A small segmentation model, trained from scratch.
Training: soap at rate 0.0031, 24700 steps, batches of 128, held-out accuracy 99%.
Data: trained on rosettes with rotational symmetry, 195000 training examples, 16.2 epochs.
Rows from block 4, named by matrix and row number. Each number is 128 + 32 x the weight over its row's rms, rounded and kept within 0 to 255. All counts start at 0. After the name is the row's rms in percent of the matrix's.
# conv: 3x3 conv (model.mid.0.conv.weight, 192x192x3x3), inputs 150-164, a 3x3 kernel for each
conv.13 095 [119 117 149 135 154  84 163 153 120 173 141  96 131 155 104 129  77  88 135 145  87 113 145 139 144 134 141 165 157  88 169 107 122 164 135 166 159 144 100 166 161 126 143 138 107 143 174 149 123 101  93 133 133 127 176 128 126 150 128 169 105  85  85 155 187  87  98  84 156 137 132 164 168 140 141 134 130 177 156 105 152 151 142 123 123 130 130  86  78  73 122 186 155 117 133 143 168 156 144 153 119  96 145 125  98 151 187 173 126 129  68  91 107 126 100 113 145 112 150  99 153 117 150 114 128 135 118  97 109  70  67 101 171 148 121]
conv.14 098 [124 144 104 110 141  80 136  98 122 137  96 143  98 134  95 153 148 134 101 128  67 100  94  90 138  99 119 181 167 117 148 106 109 105  92  63  94 105 133 108  83 141 123 144 115 136 150  92  86 132  81 186 121  88 105 172 125 115 159  93 129 149 119 138 113 111 136 149  96 146  93 119 145  87 114 112 134 116 166 128 183 158 142 142 101 163 120 116 140 167 150 141 126 180 173 108  97  85 117  84 125 107 129 141 150 150 174 125 144 143  76 136 146 160 107 137 128  68 106 106 179 101 112 172  91 112 116 106 159 115 122 105 149 142  26]
conv.15 098 [120 101 115 165  98 124 124 153 140  44 127 102 145 131  85 184 151  73 120 176  91 146 168 154 105 116 119 110 166 167 153 130 117  90 120 178  74 132 126 114 148 122 141 116  98 152 101  79 106 121 157 118 103 195  99 116 123 121 114 132 152 214 134 167 111 105 140 137 118 111 142 132 174 122  63 202 121 117 132 118 136 106 164 179 161  92 182 165 182 134 158 154 113 114 118 103 159  87 148 120 109 148 204 112 122 134 148 118 142 163  89 122 187 126  43 114 145 144 118  77  85  99 101 102  99 130 135 140  59  70 146 171  98  90 112]
conv.16 097 [ 82 134  66 136  95  94  91 111 120 143 183  71 102 120  47 104 128  98 105 116  93 108  83  94  70 117 149  67 126 159  90  73  51 115 117 125 121 108 133 116 119 142 103  57 116 127  49 110  75 126 225 160 187 103 114 154 130 168  95  34 158  90 186 152 130 129 113 146 155 100  98 134 108 142 160 116 143 147 107 161 171 167 113 141  94 108 148 131 128 143 156 143  65 131  93  94  53 120 156 176 130 128 108 108 139 135 140  99  95 155  60 162  78 193 150 118 191 165 133 169 164  96  75 161 118 134 131 131 140 110  78  27 190 104 113]
conv.17 101 [ 90 174 175 121 136 150 109 121 139  75 103 151 113 156 151  69 128 111 154  94 149 137 131 138 142 149  99 162  88  81 139 114 163  73 163 112 117 134 139 108 112 148 149 149 126 162 133  99 155  96  82 130 147 102 132 132 139 105 166 143  92 154  77 106 123  72 136 215 146  63 104  89 125 123  74 149 139 115 126 133  45 100 199 213 124 143 121 166 151 156 140  90 169  95  79 220 113 140  44 112 158 106 131  63 112 162 140 160 125 117  86 139 134 142 161  82  93 147 159  93 120 160  96  80 132 123 124 132 128 183  91 119 128 174  61]
conv.18 085 [132  68 128 119 117 171 132 113 116 105 134  77 126 129 149 147 124 127  94 143  99 117 135 141 203 135 155 130 133 162 134 155  85 145 144 100 132 164 134 140 124  73 105 119  95 168 129 125  98 120 136 136 123 181 133 144 193 149 147 120 177 168 141  86 115 122  78  93 148  78 118 118  89  97 160  95 110 108  75 139 134 139 122 107 210  79 161 148  99  77 149  79 106 120 117  98 136 174 110 142 118 165 152 160 167  97 192 153 128 180 131 165 121 102 121 126  83 109 140 100 121  99 150  94 148 155 139 122 140 104 129 126 132 110 148]
conv.19 095 [132  71 113 132 102 132 127 188 126 133 142 218 146 122 137 129 104 129 207 150 166 102 115 115 142 127 131 114 123 124 152  53  88 116 120 105 116 117  88 156  95 132 172 114 127 168 181 167 106 143 114 132  92 183 116 180 164 145 135 122 145 181 195  98 165  83 113 152 156 116 158 181 153 152 134 134 109 172 113  80 145 146 175  61 125 101 143 125 103 112 128 154 139 151 120  95  64 108  61 101 118 136 131 124 131 170 107  69  81 146 109 126  91 123 199 110 121 151 154 108 192 179 142 122 139 143  88 110 116 128 112  88 132  73  57]
conv.20 102 [ 97 148  75 135  90 142  93 146 179 145 126 109 106  88 107 113 111 119  77  92 120 143  84  45 160 117 148 157 208 143 126 123 112 139 185 119 110  88 197  87 136  94 114  99 166 137 111  84 113 119 138 139 124 142 157 103 178  94 180  81  91 102 121 118 112 129  94 113  99 129 117 172 171 157 156 150 112  98 140 120 125 162 105 106 126 101 163 106 169 116 111 160 136 123 142 128 117 134 109 143 119 112 151 137 158 195 181 116  79 112 105 150 129 151 134 178 173 103 144 147 177 133 141 149 116 186  76 134 134 117 124  99 106 107  79]
conv.21 094 [146  88 140  98 108 133  48 139 149 128 137 161 171 152  98 102  69 139 147 114 120 154 152 160 127 133  91 117 146 118  88 160 120 103 138 122 124 127 124 103 114  80 109 117  91  89 148  88 218 104 153 119  96 133 177 164 121 177 137 157 186 138 179 129  90  78 168 143 167 133  81  81 124 128 142  62 111 210 128 143 185 101 122  44 114 132 107  79 114 156 107 135 157 116 150 137 160 126  97 115 125 160 146 110 148 128 214 159 109 191 129 159  74 119 131 122 111 107 126  93 117 138 139  82 131 115 131 122 213 132 172  86 175 130 145]
conv.22 089 [155 145 121 143 166 184 157 137 194  93  91 107 105 155 150 119 105 141 156 176  99 143 124 157 114 107 157 162 147 109 157 140  95 121 125 129 112 110  73 105 137 138 130 114 192  52 122 146  79 163 203  76 119 160 139 139 107  97  97  71  82 157 154 168 105  99 183 126  68 119 131  55 144 147 124 158 108 185 119 139 118 135 117 128 120  93 132 164 151 117 137 151 150 157  88 137 141 117 114  77 161  67 131 128 133 135 125   8 119  68 171 133 121 138 158 117 109 116 120 101 112 101  91 102 127 116 125 100 106 125 166  70 156 101 122]
conv.23 102 [136 156  78 134  58 179 109 166 102  99 126 119 108 127 134 154 139  91 105 114  44 135 153 184 149 151  92 137 168 166 153 150 122  83  62  54 155 131 150  76 129 147 148 139 109 139  77 132 110 158 154 157  97 171 160 157  67  74 116 117 125 157 180 153  68 143 151  89 145 143 139  94 100 150  62 145 135 125 101  88 157 196 111 103 109 133 110 139 174  80  37 112 143 100 143 180 137 122 151 141  84 141 140 144 130 205 140 131 170 116 148 122 111 126 131 117 175 109 148 145  86 132 149 114 136 150 157  88 164 137 145 150 112 141 154]
conv.24 092 [112 139 159  97 173 151 143 122 113 157 146 119 121 134 159  81  83 145 126 110  98  89 150  94 134  70 168 121 117 149 143 126 139 186 159 132 176 123 113 148 135  98  59  87  75 123 133 112 134 121  90 111 183 173 165 213 129 107 157 139 155 141 110 108  91 105 163 119 118  96 166 118 110 161 178 121 150 113  66 141  75 117 200 135  70 147 161 121  96 162 126 151 135  82  27 117 167 145  73 156 156 183 171 101 148  93  75  60 109 136 164 120 154 124 167 184 176  73 139 155 179 134 179 157 127  99 100 112 135 137 121  96 164 121 105]
conv.25 103 [100  65 240 141 162 169  51 125 110 103 129 142 157 130 148 192 101 131 135 148 142 144  91 147 121  90  60 105  83  99 113 127  81 134 162 126  96 113 126 174 127 115 108  85 114 119 134 140 144 102 120  92  96 124 101 174  54 120 138 161 145 144 134  85 111 174 134  72 107 112 114 108  37 145 140 139  97  61 124 120 129 118 120 130 167 146 157 126 114  88 158 114 151 116 106 143 148 109 140 179 174 152 148 139 118 155 112 124 110 120 122 143 138 133  80 155 118 118 149 142 178 104  71 154  93  74 168 123 117  84 147 134 197 127 160]
conv.26 105 [147 100 158 103  90 138 128  83 136  87 140 168 167 159 118 152 100 157 110 114 133 100 125 139  79 137 150  88  66 139 114 103 130 125 143 167 105 136 124 170  92 140  94 115  97 158 132 159 136 137 167 100 167 135 115 117 140 166 126 116 142  64  94  76 111  84 153 115 123  79 116 143  97 128 138 130  93  86 141  81  93 161  98  53 129 117 113 146 167  99 100 144 110 116 113 177  99 127 108 110 150 160  91 142 100  53 146  90  99 103  76  73 127 115 104 120 139 149 135 111 173 145 105 159 140  89 108 124  98 111 108 106 154 154 134]
conv.27 101 [172 132 133 133 103 141 183  70 110 127 130  91 145 165 119  86 128 111 119 112 196  93 147 178 181 138 145 150 153  61 147 132 119 101  53  97 125 158 114 155  49 107  50 145 136  91 111 132 152 122 150 158 150 154 124 145 137 182 103 133 122 188 125 156 104 191 111 157 161 133 157  80  92 147 150 174 134 110 112  90  64 138 137 113 164  88 160 136  71 109 107 110 103  94 114 123 140 122 118 149  86 105 149 103 153 124 155 113 149 120 100 160  94  92 203 190 125 115 148 128 133 135  71  75 101 127 143  81  94 147 161 137 119 127 105]
conv.28 101 [112 185 116 165 130 112 131 118 162 134 139 115 186 170 198 130 107 142 139 105 152  70 139 145 110 163  98  48 169 141 174 160  95 157 122 179 102 119 107 101 111 110 122 129 118 184 107  98  92 146 134 154 126 120 113 123  92 125 135 125  74 122 161 131 109 107 128 154 155  84 140  76 120 111 165 118  59 132  95 162 123 114  16 109 102  99 147 121 109 114 100 108 126 144 109 165 100 112 114 113 123 121 153 204 181  76 125 100 197  80 152  91 170 140 109 129 110 107 106  78  76 168 124 120  92 146  57  60 166 117  92 156 113 129 123]
conv.29 095 [136 109 136  93 107  79 145  56 183 119 171 149  94 155 158 123 161  94 119 110  94 116 140 122 150 149 132 123 194 153 169 143 155 169 127 114 128 133 198  76 108 158  78 166  98 172 147 132 135 147  90  96 131 214 144 142 141 153 148 153 132 130  96 105 110 128 113  35 156 130 113 113 108 123  83 153 110  74 205  88  75 146 152 102 149  90  97 168 110 142 115 130 153 129 159 111 141 116 115 122 141 193 127 138 165 133  97 119 152 124 123 125 134 153 175 189 156 136  90 117 146 120 129 152 149 117 119 111 176 132 112 112 104 111 160]
conv.30 100 [114 146 112  87 153  98 125 184 172 105 150  98 107  89 165 112 120 172 141 124  98  94 164 156 112 121 169 126 153 104 100 136 127  91 209 129 151 135 131 129 121 157 126  99 149 123  76 116 114 105 108 119 125 109 115 113 124 125 122 187 123  65 156 128 106 101 190 146 133 129 160 101 125 167 110 146  71 143  82  97 157 152 135 113 187 143  95  56 104 123 124 115 102  97 162  96 125 112 148 167 139 128 173  98 154 129 102 174 151 125 181 123 125 167 148 112 109 161 181 190 128 133 187  91 166 119 128  78  85 100 134 121 171 148 120]
conv.31 109 [124 153 131 105  72 102 114 113 135  99 201 105 142 162 146 141 141 118 133 128 143 156 155 160 146 136 137 104 101 141 137 140 127 167 154 137 111 121 178 208 107 143  96 152 158 137  72  96  98 140 137  96 148 157 136 142 129 114 142 186 136 120 173 162 152  70  88 141 166 141  68 120  99 122 126 144 121 118 134  93 125 146 139 157 148 134  98 158 135  71 154 109 154 127 128 146 100  93 167 177 154  46 139  84 137 120  91 146 137 152  31 137 167  78 106 121 103 126 184 133 120 218 115 146 118 123  99  67 140 131 149 103 118 127 134]
conv.32 093 [122 129  82  75 139  93 127 140 140 155 127 116 164 141 204 134  62 162  98  66 107 117 155 134 113  84 160 140 120 125  66 167  97 126 143  86 139 141  95 191 125 149 184  87 105 106  90 161 128  83  80 173 140 135 131 138 115 115 121 120 124 163 127 110 115 118 134 180 134 112 141 123 103 135  79 125 142 173 120 113 167  70 134 124 150  94  80 132  87  59 141 128 121 143  85 148 143  49 188  70 164 131 174 112 149 135  88  55 108 150 119  48 136 103  76 184  88  70  74 125 163 176 132 159 108  73 140 103 146 127 110 176 102 135 134]
conv.33 099 [163 127 129 144 131  95 119 108 115  96 122 133  82 159  81 144  91 150 136 149 135  95  94 158 153 143 165 119 157 165  97 124 147 122 123 106  52 130  86 154 139  81 150 140 145 133  68 102 116 111  91 103 161 119 130 135 187 145 121 140 171  89 158 137 180 107 171 115  61 225 116  73 143 130 148 132 104 138 102 190 154 127 116 107 127 136  92 127 115 160 132 117 181  85  96 120 143 122  77 151 126 155 101 184  78  75 181 119  87 178  80 160 200 130 132 157  98 125 161 130 108 138 129 157 183 110 155  77 116 159  81  88 132 147 102]
conv.34 106 [113 233 123 145 134 114 129  97 132  92  79 207 132 134 137 144 151 101 119 102 150 194 100 140 159 172 127 109 171 102 169 107 151 100 109  86 118  90 118  77 170  42 159 182 112 112 108 125  89  94  95 132  89 114 155  84 119 155 124 197 177 188 170 134 102 150 110 116 114 183 153 168 134 178 197 221  75 121 131 103 128 142 111 124 112 131  65  88 122  89 139 166 116 135  88 150 115 101 126 137 175 134 129 140 114 168 121 112 102  84 157 117 160 119 149 139 130  84 107 146 124 140 139 120 149  90 140 194  66 129 145  49 126  97 145]
conv.35 098 [110 124 148 109 142  56 150  99 149 130 108 102 133 141 146 128  84 122  71 114 121 125 116 145 197 151 131  98 125 121 133 176 138 166 125 129 155 154 170 120  85  44 121 115 137 150 109  96  84  70 175 106 138 141 147 162 145 111 186 148 171 162 129 126 174 165 166 157 152 110 125 126 132 106 136 157 104 135 177  95  84 141  55 199  98 129  99 132 132  70 145 113 108 169 190  89  91 135  93 145  95 104 153 136  54 140 102 124  92  92 131  77  82 108  74 160 132 119  79 124 125  65 104 151 159  81  98 143  76 180 170 103  66  88 136]
conv.36 089 [153 106 153 133 167 165 104 126 130  94 134  72 112 154 105 135 118 150  76 118 146 132  96  68 174  96 134 124 131 153  99 162 117 103 107 119 130 147 149 118 181 112 113 114  84 139 127 172 145 123 125 191 168 118 103 112 108 122 155 133 152 166 150 166 103 128  74 101 100 100 128 175 106 148 156 121 126 148  80 115 171 150 174 163 136  90 124  91 141 145 135 156 176 118 139 132  93 156 104  72 158  80 173 138 117 172 158 149  75 111 130  76 125 147 145 105 138  94 143 156 147  93 154 149 145 153  92 113 171 131  71 161 142 129 195]